config.yaml
model: "audio frame classifier"
train_examples: 26041
output_stride: 4
arch: "tc_resnet"
hidden_act: "gelu"
drop_path: 0.1
depths: [2, 4, 2]
init: "torch_default"
residual_init: "zero_last"
momentum: 0.9
nesterov: true
adamw_lr_other_params: 0.0012
batch_size: 256
lr_schedule: "linear"
Rows from block 2, named by matrix and row number. Rows with one number belong to one channel. Each number is 128 + 32 x the weight over its row's rms, rounded and kept within 0 to 255. All counts start at 0. Numbers have three digits each.
# convs0: first width-7 conv, stride 2 (model.blocks.2.convs.0.weight, 192x192x7, standardized in use), inputs 16-31, a 7 kernel for each
# convs1: second width-7 conv (model.blocks.2.convs.1.weight, 192x192x7, standardized in use, transposed), outputs 16-31, a 7 kernel for each
convs0.72:167108070144141122084103136092185127084175085043192193133127211158147145171156133125084089065107085133079163137151130101114131125133140144133112113131113112125121134161156123145181132090089159110137102120118175108223150163131112131150104125131136100118163114153152124115097112132127130115154122145151096157124094102141119180200124059128
convs1.72:101058123074077101163150140135192093118160106096121103038138148110107104110081091101149106125080113107103178136111125110167120150158248084163144147089081130141130154141142128122093141138220197167089196158075130170118150150216084151140125137167176047137128186095122138160206115148077106136158093149146123100116123126074102147173140152096
convs0.73:161100157101165157153107136081077139147162125116128112153127110138122162140154139127207090155116120085030129138122148134129132115134117108137136125126134166146111120117166087162173164135152132142097176142129049108214108164160199149103114113125101115133142129120111181102155137154100106137119062140084147123128126127131091131083120137141
convs1.73:146123127076169086151166089085127173174166064174152125169084164180163152143126119110153155099155174138140143109156155104176170117127162213145104110178125150143107116028154136143058120114166171126165140067127127091106155179127071094110126152158134142109134107139102143154165107084169103143102163147096146135153134100176162117148125096136
convs0.74:131112118090124097121133088096076111107163051155114097119150122169151143140125138125112150152099178109165122134102125114143123159157137120123133131162148081141092136096137099167152149132131145123126097136152077206081196151079087101132072092134148105121185145089157158093102112139115115117110064094102143099152130140105118126175091138115
convs1.74:086152136176172105183160099132093148095210143151146126128130062125104104114092103120132137158057070109186125143097166152128112061188106131139112165149105134131130087099163128183137161185130093114137075161142176111117154184121187137153118117128132113133110137104127203155140065119141137072125157147126127109174128143086104172173125199127
convs0.75:205117172117089129121154131180140099130157203103142046066216072160159139128138125138114146110137119112117144128158169116118106150147120139122120135083147133142152090073095099155132146122115193090086109170080180159064148105100174201123111109160168129113065075107153131173114125119105076131133174141141137135135133109168052119152170123105
convs1.75:093103155115170119117123179168170130136145131103129109127175098072078101098115121129100134155117095101179106060104109158094103077185163208076119144181138161112144143102138129164094160154140119169103112115128184130160134182112077174192192161109097131053111163107128123129186137150102149107102136102147129166102108130144134088136205123150
convs0.76:150140131068075143107107125144188112157175161134109092255095154130115123136106147145106126143232118181079149148101110100123122137128124138135125134118126129150133127106112112136141116109142110194081160154051189184148161145156064069158150115100122129109132140138110184147058154141139087107162118128139111109117118147108114147119161140184
convs1.76:144108091138103094144212130175154129092085154147093111167114170127122116133141121120117103090146135086154121191079122080135143147148188065160158125153114192130147126148125115138153132145139201120171091072108130091127159255122125119164144118011162127114148195197095122133121108151085205095105071115118122173100154133105157125141163098084
convs0.77:099162125126130130129160143129135147131125144131174071099149169140137170165134114137116129190194145157100146162098104109133128145123117137139145116142165161151131132117140132117126073142108159137113107092068069109131135127138137121129098116139160173104108149100184024110105118129119095148131128157119122109089123146109186148077097121083
convs1.77:126085197137069136094081081152142134120067163147121171131083081166164145133099137164141137148147142118154149149152145153101137086160140155125073134089084187120075127082094118181089150143133147218133139147147130146104178115075057129108135132153163185196146171139092125178153115139110132131102172136088125108147104121085128130133135128157
convs0.78:131140139111123199076113183141136148140110109179109129105063111143127158187154143172073103041155183081145148124132127128088149150138140115110112116109161105127142133178147144119093160104174154087203091080151139110085157144106141136131094139111138094150171180128111144116135078128107139126125130144166152141146148097177118127120155132121
convs1.78:137120178125120175117125113161159163069092061081124153061113108152126118085094099098140149103144120117097047105132086147107126129154151145139102135159129096146155086162201115157137061177171078107097141070185126156117181153227121128147218099137070097126095113080132117114166059148164158099151060132160120120115113155164109170103135110214
convs0.79:140061127119079087120118105130156129121137204170119089162064144151109129157157162141175134117103117161101126133119112152109104132145132126125127137120100131155132106126110132154135095074105191088189145102136138108100165085121203110184105092111123122110148158107112142160186095148133137114107160111140143141150154154139107100136114060140
convs1.79:126110157174216060189187169151171189108151098085081172146153167098098113110093101083113125126100136088114122153113145134082182078192135183149056133141081131126134100076136143141165166175145124107123121136136209154145106080104129193159134090113140092101081154135144105163107146100145158067144095146107123132114100141160132141133123151200
convs0.80:121127144168162119121152094086072148090105106132137183100153105110134123128116136157144113119095135206077128092126137129142137125122118108114112128116130132117151099139133143175120152120078119132082185129174159105094164103122177180127131142118119135122140141094097156089193161110173145112110119118144099127117139123114160136133106104042
convs1.80:168114101176055060106036138102128168167180149106152128074203214093101096101080107122162101156139153152135127126133117145144114125137127065120110195089184094174115177140042115114097134153110147198135134120127135127205134139149216135180172111128146143086146077134098086136240157072129088173186133111112132121099147128085152178187053109116
convs0.81:096124113093165114051138138123167152060170074150163128209222087144141098156114142122094192140108115186216149147148147127146094095110130121115131136113144140150155097119092092128124179134146088157103145159133112173127135070095145152146128138139099112145153137194123145117170148123104124134059157149132112075133101094107162161118081169147
convs1.81:112159090151100117108169169146171222162033074139060094132119156147158166131160146154124124081071103155137125103145121104118171190112154109132137122162149065062115151187136120152100142129146108108213115183157160072169137179126084138133118172156169104135102066145199160184200172107120114132081101104173151092122171087094131095122113079095
convs0.82:150168109124155109124112150122066128188113120108108071069142120132124143108163129168096106096107081091162119134145125103126154135114125125121121124085115112096140167113142165141095158068132131145160073125159145114139120154076095124122108139126108089149111097157105117095159153144145108112122127140160152145188143136092176089219120130114
convs1.82:089098118144151116165108148127153151129147072109153104077129169127109113107109104104127142132136174190145121077118136117103112128116114136157179038055128182155126072133162125131085112134130131152146086127108051128145104132076107116146164119149125148137183108107151145109137144111159139124136181161127121129115124186114145081090196170110
convs0.83:176093144053116149160097112097109125044094132131165128116116098158138121149148143157116088140130144116137094119122099125139097128145147132139141146120097145162127104149110130117156098152199166152175075153166102080153145188063154140130129170122132101129143065149153083131089125113120127172114129119129155133127162126216111122092102125151
convs1.83:096149157134085113103121165126150160183155128109134089095130159096102120111123102117106136135052152120072104132061110111133143061132143113145116116055127087099175147122057160095154110116172114110084132123105115147086158141091108168105144126095195174090083128159115118164147142154141098103150107127150134107181096096190117120096124147149
convs0.84:114158147145119114122141098109115124189190079046072099115141047136131098087109142152057074149107140131136152167152121094113162157137105131142140133087106107123169173144139108197129129108132105115112123135144047150102196107036116154110162123097099106124096177140146156104124159132140168130159156121103143128117144143152100184149170115061
convs1.84:074100109148089151083167089092099086114138129129118097058122140164131131140140135109132241110163142089092129158184145147104175166175131067089091128118113113129122095053105130071160125134073114138153180124115119156102179163139076110172135113127130222155138147143116111106143092142143188152168128129118090119135135168086133107101118142114
convs0.85:081137128164127141094139203148127167112103135121119146158089170117131138120120119134067077146088170135122154129152105141136136117123137144138126152073138099118127146103110118096167099117153103131132139096122080074144168136117093183120130190136140130117166137128172151177151111130185140099120147118143145167156143151078166095120123121172
convs1.85:093099105041121079157083095116113109139090126140134155166090100150149167130130142142129169153112094136118130117061194135102061147123115138052109127153108104092144170119145080098085108064172157106155127134173131097122144107090174185114114115151107136128139120091145039126151140129177123138130137150106149145074163098112098088073069114177
convs0.86:183124107090133188124157177173147058083097137116162120074151089090120129139131117128115065113145102114151125131123114116114105124119111122107112124096151122114139146144117151151137144193117102095173081122115086175132100134094167214123096135134100121141204120094157135108130153167160153143162112152156136126125124135097102087083101144137
convs1.86:057116156157129179148079162147152101125202167176165176131110135131131121148147141156130146159129098150073107119118154077059138140116139148090141078104108150101110105072151183136159137103117208142095125153155174118039070107117021051042138120137027108094077143128186145146093166156198092215129197113111097135171125094129123173087142151061
convs0.87:099131096108163052114096157091157060132119119093172121148159162110108129134127143136194104174115084160170138132154134122092130136118127141110125122122140118127135114134164109103133182136186163103139093145134174101094154139151151103095154138153143119128129093136099096162118164161150126103152132147103110140166129133156119115097169155115
convs1.87:138159137092096179081120168163100122065102223115118078161167146129093129128109114118162116105114145145156083148117115119099160078109137092094081149120093087089090135073120101096174117073087127127121143149144110127065108093107116103135081117149123077140124158138141199131060132107096169160114110105157129130164090200150123139106115145165
convs0.88:177194079156147119156141101094136119087176168118107150159107195163129120098128102134166080105110142134116167150143152140146155118115119118127128128149090111100124159136122142083120128156147044135168183171137075152086060103126181163128087126157151132194156115117183192133158125136112128181183165141120135113115126153120217124111137120155
convs1.88:142070130106131174109110138131108157153148089120127175101093148134133137131103101122118117089107136107082140181125156146114123160147127114107121102051111154122112154063073160107056099180119122087118161193110137140149169091118083141124129136088104122122145104083133169155146104164148049105112148068125135171118133148078153100080063082079
convs0.89:121151135186120085085098148134112130104153083114083128075123109114121117146153100152128150064147139120129136102133117137144108132154129111113128122130121108130105104093160169166147163164172119194107157160097180122099119145092115156130129108172123165146150139136135137099081094146110122105127103130108115122142134135177219125075171118131
convs1.89:113114105096131151153120105122103106073040063081169174126108158168174137169174182175091133128161111159118109154137152090155139160079095122100120119061149106145135133138192079131107110133115111169143127114086128099078139149126192118153122142159155107124162160127115182137068157185180085140122149110132102141183113130110122134150209146108
convs0.90:153140127129128123119114161074087118109160148077111073137152190119142131111148154114134107080117079157157125120143149112142151129146117128127114104128174143134109153148100127159120131140149112156118102081176172234097113073117112159151097145122129160095107126167119228148101124132161165146163123128131146154138140139095104174146128140124
convs1.90:075074133081141107127090176180161156122109106063111106110180138125128127153124119126105172078061088071111061114094153100155064130151101142136159087072111165139143126161140116167137133158133109145232123107173136120109127127158161106117025070057094159096093126102093195121117163124101154177073148105137116128152196144033123141134087109164
convs0.91:124178090133113091147087130118102076109115157105046158130124136147133142130123130109088098167042077164202131116154137103147097124109127139129121122092115165150099135105117123130152119117106209114160123099134138120111133125195151063098128128081174183143091159084125153164118117095163152173104190143134134113115129113120152100165143140107
convs1.91:085098133052144130164146118119139160138119121112110162079119119141155141132133131117171164085150080112111096119100088116063106130097128089119126076169115150101110073081129127108116128116153117077168105092117173142151139122120104118133153158126116071106120125119178106090096096168092092126099127114141115200113128167089167118147108118155
convs0.92:127212143156109136111147110142150179136135124138160198126107074151147137118124100111152149147101143152065123118109128130115085146124139144122108126164100148115154126141109152147111148143208141146100152004081111187105041146139109125107133130111115143139126104105124144148092094085085165178119118145103080140165159153120124142124109105201
convs1.92:105132134175114125146116141146189201135111139147161139121103137167150153133142129155151156154178049116127133137105148101198174104131151134144101130109191143112104139191128124134123164121124145114121129152168160173173137126080133100074082096116115170185107094163109101091101145105140167115177158155177148047086062176120142166074134130144
convs0.93:107150102148132157138164136080169083166131146057102126185140175140146170133136130102089137121081115111144116132130110140145123109121118142140135132129162088130122157170126122083095089121134083194049150089112153087080018125098178094114145132147115117103148099097099134152092125176156123062145149157146098125132130105154100108140115137075
convs1.93:159139089108090168219112160148179208070129132075098115167128169119082120108139131134134108101137094080077150150140136144104154082159120115106100157196085089122072113113126138145172097106141149098118123098161153128106106099112147131082088130110062094093163125133155170082121106169073146103108147219042124148106105174106141134094097122086
convs0.94:119147130137127158109169105173155048142147117123136139145170099133120119112153126130102099183109159158165100090109143180151108131127130124122141123096125184116144164132124111104176144117113109149053089093121069088146078136133104128129134145171159126156123132092152083102134172146137196154146120152196118130160167122138061096132117115125
convs1.94:126083123147152196109102106117111101137090180134097061126125164112130123121139123130178103138108132057087121152096120115133165181146063084106183136095151113124150144104135133141112182076113160068103095155134097196113164089108170098052086082034154163100148156072138129123094101134102129140126158112133172209117156147061146123122145153143
convs0.95:092182149102150055103156151068142123144126173152118208179087044115119126137111138125096114087038078145129118114129134164125139118117109110107115131140113138135070149121113108137147145173169146189176200081025160119088160117126140141160166162145103160168143147137138116140136142107107100149134092149138135076148131114168093121152068135144
convs1.95:128126174158192051147108119142103087154171139101165124171185121147185150142132147141124153167094111106146108098079170123074081097100065090108159098165100105070071149146083094151093109126187155128108104087170119103154097151123092107077075109148164100108158113199113176124104172160121152166133140129176084173131131151109104118101119113087
convs0.96:183126147146118089091113104117110126074121064060105126180163090136139112094136115109164091129113148087110162101140132120145125124115135124105109102149169151069137102083116112185114174135165120163154149106149091105168106139086109151171165083136135129124053128092082123142103051164150130091097143124134149163144124135143056191071181091084
convs1.96:148173124132098091191146096105127129156159074142111117117171137108129118134100119103084085096149134112172048126161109146179133142170167108152102164114125142088075137129104113157208101068210106109152110114085122115112081155151156121171150115134095118094144147189152118130078132100106133110127110154138166147150157124136112150087107048095
convs0.97:162089161132145114164164164112116171162124146141134124058118134144134128156127139152097101110127078051053135150076098087126107133159107147131137141122121120111166126131150109183169168141063126155168120126141087143180117208104155091128115099119156111157180093083197061158097115142177181128105094120109099128109147102118134193187128095122
convs1.97:127075165110088062155107118156110149116066076107101144082117207146114114128126122104132120161096126073127164136115127088199096129086139142121134120189078120142082131110141139152149130167134083135101080092146169065061119070132092127137145136143144154173119076089118154137158128083115148113133106145161143136171132099090106103165129149143
convs0.98:144145138190175132112147130103162097134144145136151059073045131101167137143118131122133200203200140155091127163138140131141102117121129119131148140140135145112132103115145091094068155130117154246125140144154226125022140111141149153162112171126089138130077126121221125044117114100100137093137098121153078143133134090166049212104139131168
convs1.98:182087096113090149101083098155143121176100071111152144158136200145141142136124111109098141083162127081119096156130100104065079161135099121080178180081113137138113156052049111149133162063121111130136120115071129093121121122096102083150184088100105128149184050115092113100056135129116128140119122146168088162149155101116126115166153094141
convs0.99:092098125090084130106115128142093054161123155104131071150147159121141133151133114164113109124101105115155154116141119144177129133135128135119135127144182149125098084132130137156123108165115142137073093137142085137090117104134127160154154121131120132130073157095096088058114113163132154130141132131153147126165147125160110073110109104051
convs1.99:144113126151147156188126118139119105095094117167150152152217068190185189184193198201134142159145130147112132115133121125145146149154127155131152140152153119131095178140134119121164118175111107109139144118171144086130163109153117201150134145110184131108160121081076144164152112132116161132168091121123135153109106135062162135166118135187
convs0.100:144147187116182148124134142141150102078148144162089079107112144181128148159159159163208168153078142082093128083149156130129125137115145131161163151149159100134143092077160075176103117133127075165126191140098140105206128169118137087153146118138145097140137127125100096114135088104097111084141130147139155148121099141158165150160141195150
convs1.100:070129134099164128172109091150164128106125130129166150148134182192154162180205185200119110074104096116132187183155122175128088097139071118125104085152154148151148101151121133138139111161156137158085151221172143168101145150104105179136165226183215179168156128119146183087150131118115180101153123128094136139130120098114113164154184129149
convs0.101:120122165105074119116133187106089104144042111075122182161123154113134128131119123129181127165115144106122114138099097136126136106137121122142141131137110134113111130153174151118109179114192169156067057179168080094205132151105121119146143151089120143147101131132137096133110111100179146116157102117136094116124122131102082099108092116128
convs1.101:145093120031183103070092116154089085113162122064102099124144120124093106099120123114071047131072159117132139119117112096145111103189177111115081087125129104185108125153127132100120136108115132120119146168110110134145159132117105168122102116141101139164120079103132124120115114158117061096113091144154133114104123120072128149173199173100
convs0.102:150137116144153116183130110155134093116160119187150110146154130147146160144144093124089187094102096111142151150146112133138108165145141150146138137155161145108115137134092119132143101137162168109164109130138104141078068078139159133101144123108129121114128101136118121174123160089099059168146133110116140130143138150160092133157135102113
convs1.102:098099180097127162074151172136107152184109151162136136109132103079079068046055051063128087108135103108098141130121147052097195166133106063093075129191117157111156135107091147103143137149116140155153103168213107123119108125128118119157200165130171146183107125118120066143152153118130110179089161143123103147152143089111140104133107143124
convs0.103:132149126113162132125173150183135077077146166137132200077140050139134150131145140114131138102156119122126122120114125133133132131145147123158137126131138132119149125127136117119134127099126130108125163194155122089082140057140167193117131122166155160127142139154143177125124098144110104133104107122115109101141085121072147144127125146170
convs1.103:111118143144128130137111119092214138118166143110115088163103135130133092124111119163115085143107146172131090163138097174140126132126089180169120098124129104126109167133145117103136182139143153106077138100100164144110140097044141144129120106118127150115017149092102168135187148161119166119128053181101080151151143108113108094125123165169
convs0.104:151143151110105168154107132108094078117138114109067056143149056126140139132124135137183149164150132174149127112131109133135125103121120139122136131128082148092129106128097145126130092154118110159085091181132118091165151182040142153156150131125121112107093128138190101187168144100081138156123076115147146139138131118137151168141197182113
convs1.104:206128185158164092133101153193146131135140120113158140185130181161159181162161177144135085118194129089158117143115144112138128085096148166148138103140118082141184136134140115152144133208070112217186148103138045096118154164105121088131216166127109154100124111105116118138123159118132114184078112150165155162108088082073159136123126100070
convs0.105:137127106073099118136162137072071096055130153172154143130106125158128131157130145116097103098103091053167120159135108145152102148125129124145131117127139157152146122126120119126117122112137150135160167084166147104112179122127080117124188109118167162119204137185188107026116136106090141111147138158122127118192125167114093073159183136113
convs1.105:160136149148093172098158150153134163131178111124142125098152122138099082113105121115124119094173109141109115139147124121155074135185170093118083121106124203151100109193121075128136065159147158066083123115143095095123138138154102145126176128099156095128137111105181094119152086156117146152152076146152125114088117102157136107123076149194
convs0.106:107160123115116123088178123171111080167089064133196100084164127130137106134103117104179086044156105124102139149115136131120107147145099117132145110101126146097122107134174188123170163132155134070132137073120222131109136153082132123136163132113125086145110144065183204088169164093109155134114084093118097132133168149128099115130097118039
convs1.106:120181184150037036082118158187105127086153130127128109084125105099093088111112062113171134070086164150139186118118078053106169143176063158122150135173142138064217173160147097137134129039147118124154137099142101120131117120114104154202108161104184176110098171087107093128118111134178160168086154107144196117177143144060128147123137159171
convs0.107:114170116138167179118116151163135167221208130097084090094129108140144130155157154143084130119138144050176119124133121145139133126120115131141138137113136102113099120128138118105108106119130103107155102111127126181059129131152122217122118133138153104123079096176142115127106132084076088115127148134121118164143123183190171126109156123114
convs1.107:125107153111179199089083131141155153131132122078122157134144145130148140152160144179111143165137157168132182121125126166134156045116117122137113177095102142163123120115103092197146094132185135123156187113096083116161096054145130093129112142127158176133159131117129168165113157145087100134100161120105144140117101093176138113155124167119
convs0.108:132109125158121120178176125157187114127130147085174090079123095109157122152164124122168121145136127175130147148111147123145103128143126141140137127157155143121103130113164119149135138115118102211167141102083042107106070136149136071112127144146098121127098176156144146138188147124135160109122141138151124144099141140075145146102124077171
convs1.108:073159107144178127117167148060176098069087066151146078102155117096091102084091083085110125101143149093135111121101157110158090133117151124110145166092159185137183142178227129135110171145166222122083127154127181155126162075094161183133124094188082114098122070088183119160144113100091149145092089137140130070108128157128141129122078109187
convs0.109:124127150141089112176143109127139137094148156131114139239106085131129159137117111124083131201108136162117115119119140118139102137124118138130141143095124125111156129150149124122135117156169145129171177113099180097164152139117129160141085099143106098175140104101102109133125116126103099163127188148120159170139128106111138144169158109182
convs1.109:146098126107183136147121098133112141147157105084144154163097183084107107110103112083131089161144083057105200130151089175141189137160176166130063131104188089143107141176143129167085120081168118103161111122106114143142100196182163148122099179175107186101043088135139163173117128153098075168055197141102152117145157079126129154130133121196
convs0.110:183103125106121160127083138139121138139117093114133068149080131159146140126155155142094078183113177126117134135128136128119127110120134166135132135144089162092109113125094113186098145161180180146091027078080150167142142171095133170146116129153141136105175129087103120096098170132126116137125129132129145158140145165172148106167118114123
convs1.110:165162142081095108117135143150081165102132168083106089146100120105067062031043017013089154196152108147090055108151098049117158134163139103132160079087079121126100129116063110128127137095120164171116099124111095129153176116138045047134159143137133089095145139143110151107131120109140126161177101132138131098152133089100099139202154167138
convs0.111:121120173117155097132116169109103096112115159123101103171148130141136147140129118143120134182116116120128150115127138153119151136120126131122150130070147151135160146137152187091162137112144083166136103152106116114118136141131084119097112139169106138124110129088071147189142111121100066203137175155118113156131159124110142100108136099136
convs1.111:104150216097196120138109153110094115082124131152112145114123116204169176152171182169075185124171133106100179125133119135147075112052078161100189086168138168047137132193168114172167198083121085119129145101129093076119151155046134125107037094134169145091184126137143191099136147150098099158120155116090107133106078137149100104131098078134
convs0.112:145144145171140174131170112092064106108121114067035126179106155129114126118142112121126106087162092138139162148109121123067126123140129121111117124148112130136160186167119125131120135093133106194164123115221168078145234152120144120118126133130095099129172109091097164129133121142095173092149133168118135146132110126144090081145152113144
convs1.112:127128117153075140161011149073099126080129100114117144202170039126133131120129148152142133123091123120049052158170172136188158108149153088155148112195180117174123136064111202126138155190179063161108131219122087130106123165150203123089138075099146106131182074134099053102118119084054134187127115108120127099153158123142085090084140127110
convs0.113:174095188185121116107170080131126101116144116138126128117167170134111122127118149113169140177161082153112137152171132145124134123124146136140125128167120126173152077169135134145147148114134067138086137000084165116115064122174077091147132107181138154127149154166170133177096122155140117156102162120181126137162166132187093215082070039089
convs1.113:104114158168128147090159138116095133064174188095140149080069109181171152138145158183103171149114159140122198126212084137103184129168132102110144211163123224156101107143121091163156082092086166062158056171158124173125162172093132222142189147202133121170082164094107143119119158094154104126121148165133128121133153082114127182167120072089
convs0.114:134156082151195125195153145128143128103163189170090138113113216137091112135106132120099085113224126059187143155148128128142117149144117138138127135152138112123137126093103128117090183120116182128113180147141108198138105110087132148127076089155134113103115099115111193071137141150126080040145109120133129139138137115240085130123152094096
convs1.114:153104107166168062178087089139125111071045098184150157106133124183174175174163174184069139096164112159143151123145119112186145135156134086135112135149154101075134133159146119127106109097150132136061100124108106125104144070122068190088111114141185138139173133166132137133151152117117145178116127134138123172100120106163109142109063176164
convs0.115:151142134153159103097143106120167153108103133094110084092156085149154145136132102153076094138119068122115146120116115150154096118130125133125128134122113075132125098161146120188186118073142136070184096181121104066107100054146118135108133148129103136130164089075139136138150117150093121138113096141093142142135146129152100151100081115130
convs1.115:152134153155113174130180113163111102114099109137170112143083153146158156153143148117112159119146112171175119140082099121153123109133181139089126169165125122129129131149194127157160097102087192217080048071157133091102197126098099134129091133157144180094067094094113133134146120151153120111122103086158071153155096152135099075086117124074
convs0.116:103138095141171126081121178090122149115112083143174071136212114127123144127128137136094100117078124058177119114151121127166126142138141128134144133091119116118110188164160093139153182134142122154138150119174190142074133127079218059098148122127124109153182102148164100129129087131122185084089089146115107110140119136129116179241180121120
convs1.116:132161110129136109166102147081095145085119124100132094141091164121108113071099092130128138122145109163134151217093143142235091147173136107146126118146098149106181125192130153095161221145099115088148131132126101179100142110078099122146147090115132162157120057107121121092161101150098154104129119088117123117156172125170169156141109162186
convs0.117:135159116121099095097133167210142140159099111180118122160198161166134128107084143115067130061121057185218132125139123117135115137143126131135128142125091150134152173148126158133144143159132123138063139070025096120149161154155206101115108132130129127121145124034162101130072089130126152168158151137161126161133123135087100107108187123128
convs1.117:129110089138069118136098102106142098084115158129141128132134120171148139157119133140191133137150151098026095130130174120243083089119105130108146172133177146142112101085093172134146088045152142110103157122149163116135149149150179108102095106091175062151190137112165126175146091141121122077112095187116134164110113161108091121111102095154
convs0.118:169098106107185142124122159115115164128139084095105133195152097128138138131140121114131076201141094084135140110144146148099140128135134147114125116163102089117105118134142116163098118118138077100153107145180165114187106136129192132133096115130146086106118124091158098125066130083113133104068123169125117154123121132150164092113155217088
convs1.118:136133115132153153074111173096136144090124129070154041152132092155150156183150167188155038127089121180104072087064170113153124093121124101083076174104131163095199169117129122091140181058173112116123140144131104097119116159071214184100149132100172056170166146176115094186159125096066137164095113109109169073150188108161120116095187084150
convs0.119:147154102114141112154100155139131108106128118101101124193140154136141118147129134120163187122169175171157144127132157128106095117132142150135124145154128147163139182201137203164088161146119143113118108085112146125137143178079171194094081145127144105131101109102132183087070141071134104146100108136133143136141136148169073141104186119130
convs1.119:156144134158131113137099127128135092132175158123104153189071094166144132141148140154137130137091077123109110221181136098136141164131142122168212161098162147183112154104102092125145121129104158152142168091166125149143144145123127134111184142127099169165124144126145083139148119113126154131094142197126151126115110093137112136168116098137
convs0.120:125124098090141153136141161133117151130130142172094140077146118118149118117141136132110059165117129087205155118115135101130142143131104111129102111178131118122104151176173199136126148137135093056101132172163136077077050102118140143121116171128157174158157132227132113124090127165183196150186145117147122131118138163142087134106140114146
convs1.120:141078125154123128094139147121134159119175106163131146125168162090092100095121102088180146142136118106151120115090111107148137165150137072093110135156146109141064161173122141124135147132136104157113158166114138147133171149122078152171161151159133214127170118124154100087118133090131162119135116085101145096097121101193178133120129129133
convs0.121:109105171119139159109147101103167113110120071087073049107113125116120108133127132118090106118122176137121138138155099115126116123132137123140139109104102187156131142107124146159122130133136158077057064112080146109067119147045033122161122105107133084118092155083179129108134109133114118123081080137135135143152137133086089129191110104064
convs1.121:138081125164161150206176127125099178088110089112194113130139044161140138131147135125137097229148151134119117082123124105097159132148106110096099175083211165120099145127147098127160164091118130159134057108110178100134135121131175089141113114111129089126137130135131100153122121156125130128158175113099160144128101146107109092087128128157
convs0.122:145129111133092120110081159096112186121126144149167092125137141102123108123157098115176136108143123089120152133100115116152136113123130130130127133125152130161140140138105087131072165108143050140098070015128061082158072080078092090120139118129117131112184079097111131104187173178135088124097165105133139088146130113101175152091091134111
convs1.122:134121113162104120150058110107105113103186150119079088119102074077097100101096099084143118115053087136126155168167131156157202151180126150148125149122128099171121119155119169142150113174117123138127064119119170192150135072128143080133131148122081157128134095123138181108149114093126114120156109112122125115144156162113091139123127139171
convs0.123:163127138114112131150074120187146071096148168152200140216118186156118135124123137140147109095135115146153159095131124130142135123125114121131135142176159116088127145150101136142147098146140119062191108081145081120187103132063109151092147129133136147137172178137142225142105133127112119125110124144153132150096130143148079111054119061116
convs1.123:090112098121115115066128116131114183176134134128141137102101167068079101098111080098119102118143136111042140079134136080148109146087098088144132124087160103118056186120052131121144161127101142066135114197138130128169122114114081133137086056101132155089187104171150116100171145122091144137136113097098102066208160144138108080148154130206
convs0.124:140148138136101163138130101127114118119097102123157164099079095132140118138132125133091143108166069095192136110119143141130103132129106150128136131071151130140134102098115152155136174188092084135139150134112181115102172201087123160149130120169159140143091092071104108086164151168170143145113143141119110132146138118128108102182191108128
convs1.124:143135128162146120146140097152180145123156133129161192145123108122109098114074086105119131127134169179095067096138088169059071158149124151087087077139146112048115104109084140114109138055117070142143080152143048162088131130128132117089132091132131143025176134095109114119131123150171197136127155132119173126113087153109127149172126065079
convs0.125:104110138169182079121101144158151120108074136090115138109117094108124139159145131121115142175099168107110159118173087122107137151126140136128137119171107099141123152137115117080137137105169081085147159123184163094147183116052114169127088085112110082121129185137112164125131151103177132159142163116179100128135145191150040091070123059148
convs1.125:099158129085072119145095091165067165129114121099128115131105111084136133133118102126151144151145060132124077153103143168190154030098105157118174119106038135065167140159176137103144135110089105124161135097129077165098116111084093082072116105099137120143151090119111080142108134136106090080137134171154113133123184128129145103062115148107
convs0.126:160132138116163142091180133131109118137143064165123138088070130136131136124127157150117162130153150156131129158118112124130092132120116112114130130119157109103139131133124120099146091122137164123120076139047142160088109150221110117129132100158137141131145178124145107167161104127183102134175117099136126091127124144050095117120192157085
convs1.126:134097143123150203096198116109146145093109150118144134184096032109092085101105142081143117167170111074169120086126093139094144144103147131137227147108083127208143089167123112135150150093155118134101105130125110134133128162137105141125139061116175166107107138211095123089153165068153131155156145141096126122134064167140077105076117077141
convs0.127:108093182147079138111184162073126127180153050108151136168196174124137115123106098123108169121163084055173139154140145100134099126132125133116128123131142183134145098122097111138122101172177146108117115109232108154133117108120176113113150145117126154121114116094120139132110104115127139175103158121152129119152140108099159091168143190106
convs1.127:135148093130123160160139159102144098100136122094114174178101120143167150135133149140154076130135114147189085140082143068082110204126119126133151131142172134144115151115086112045122121131124212090123188163125146152154120201158100205105181101125128118120113111183095129108109157085159119123103104119146141118128142087167094146124082098150
convs0.128:114143107188095118163186091164143193165215216191135125106240197122118133112133089123120107086174179158139098110140141127144132114133131120145117117119120122119127124132168144117090135095101087171140231116214151140176118076099146116084099105109129101108112012129078120096085174078088139118117156063127155122109113190061062128127105116087
convs1.128:132156107159151115077100101103142070177187139056123102154150173140143135138149124145005106140094185123131118103127123135152163173112157108038097136083148107060140173134162153086145144062166145128117098102192087120124113167087112131099104117153102151116071131118149151162109143164102129137041101121128147133174156159131113117128196112143
convs0.129:129119129158095097127131098127119101128142106094114120105125146131096110097115125095038176106118124094162139114129101114138104145132115130144124134111136150129095148165168186118088118167130102144150194162145231142113175141099115088113147143110118125158069093109168175152135195140082162164178150091078122112131130140174149139159118113141
convs1.129:051150148159134120111128126118108120121169105094128178135181078148152159167138156141137107178157141102121138128181145169129123153149116111137156158131115152208056094148161165094128151138181157178225136188120122130143164131122157195177138152178157157144139109170113136155161091132140104150108137141124096081104115135135173156113120147180
convs0.130:114160162094120094165144097105113154137057066125192141166110083134151120136116099119192138146174089065161107135148113159144133138120131124127131123144101140141126132097148193105101169133156181147166156108113035201142115143084145121102125145068121118136155134122103161164192166132189167157133142103124135110133132135137170126112099151085
convs1.130:143118146167169113136148162167210147163136080144164140083139136117132129132129140160168132067137125148121159108134085097158118145080090118103121063130143111119157067161089110128171144129047124147208164189099171123099123194110148116127139133117068109117175179176126181173087196123143117154123147111131164078086194178133122112125174047164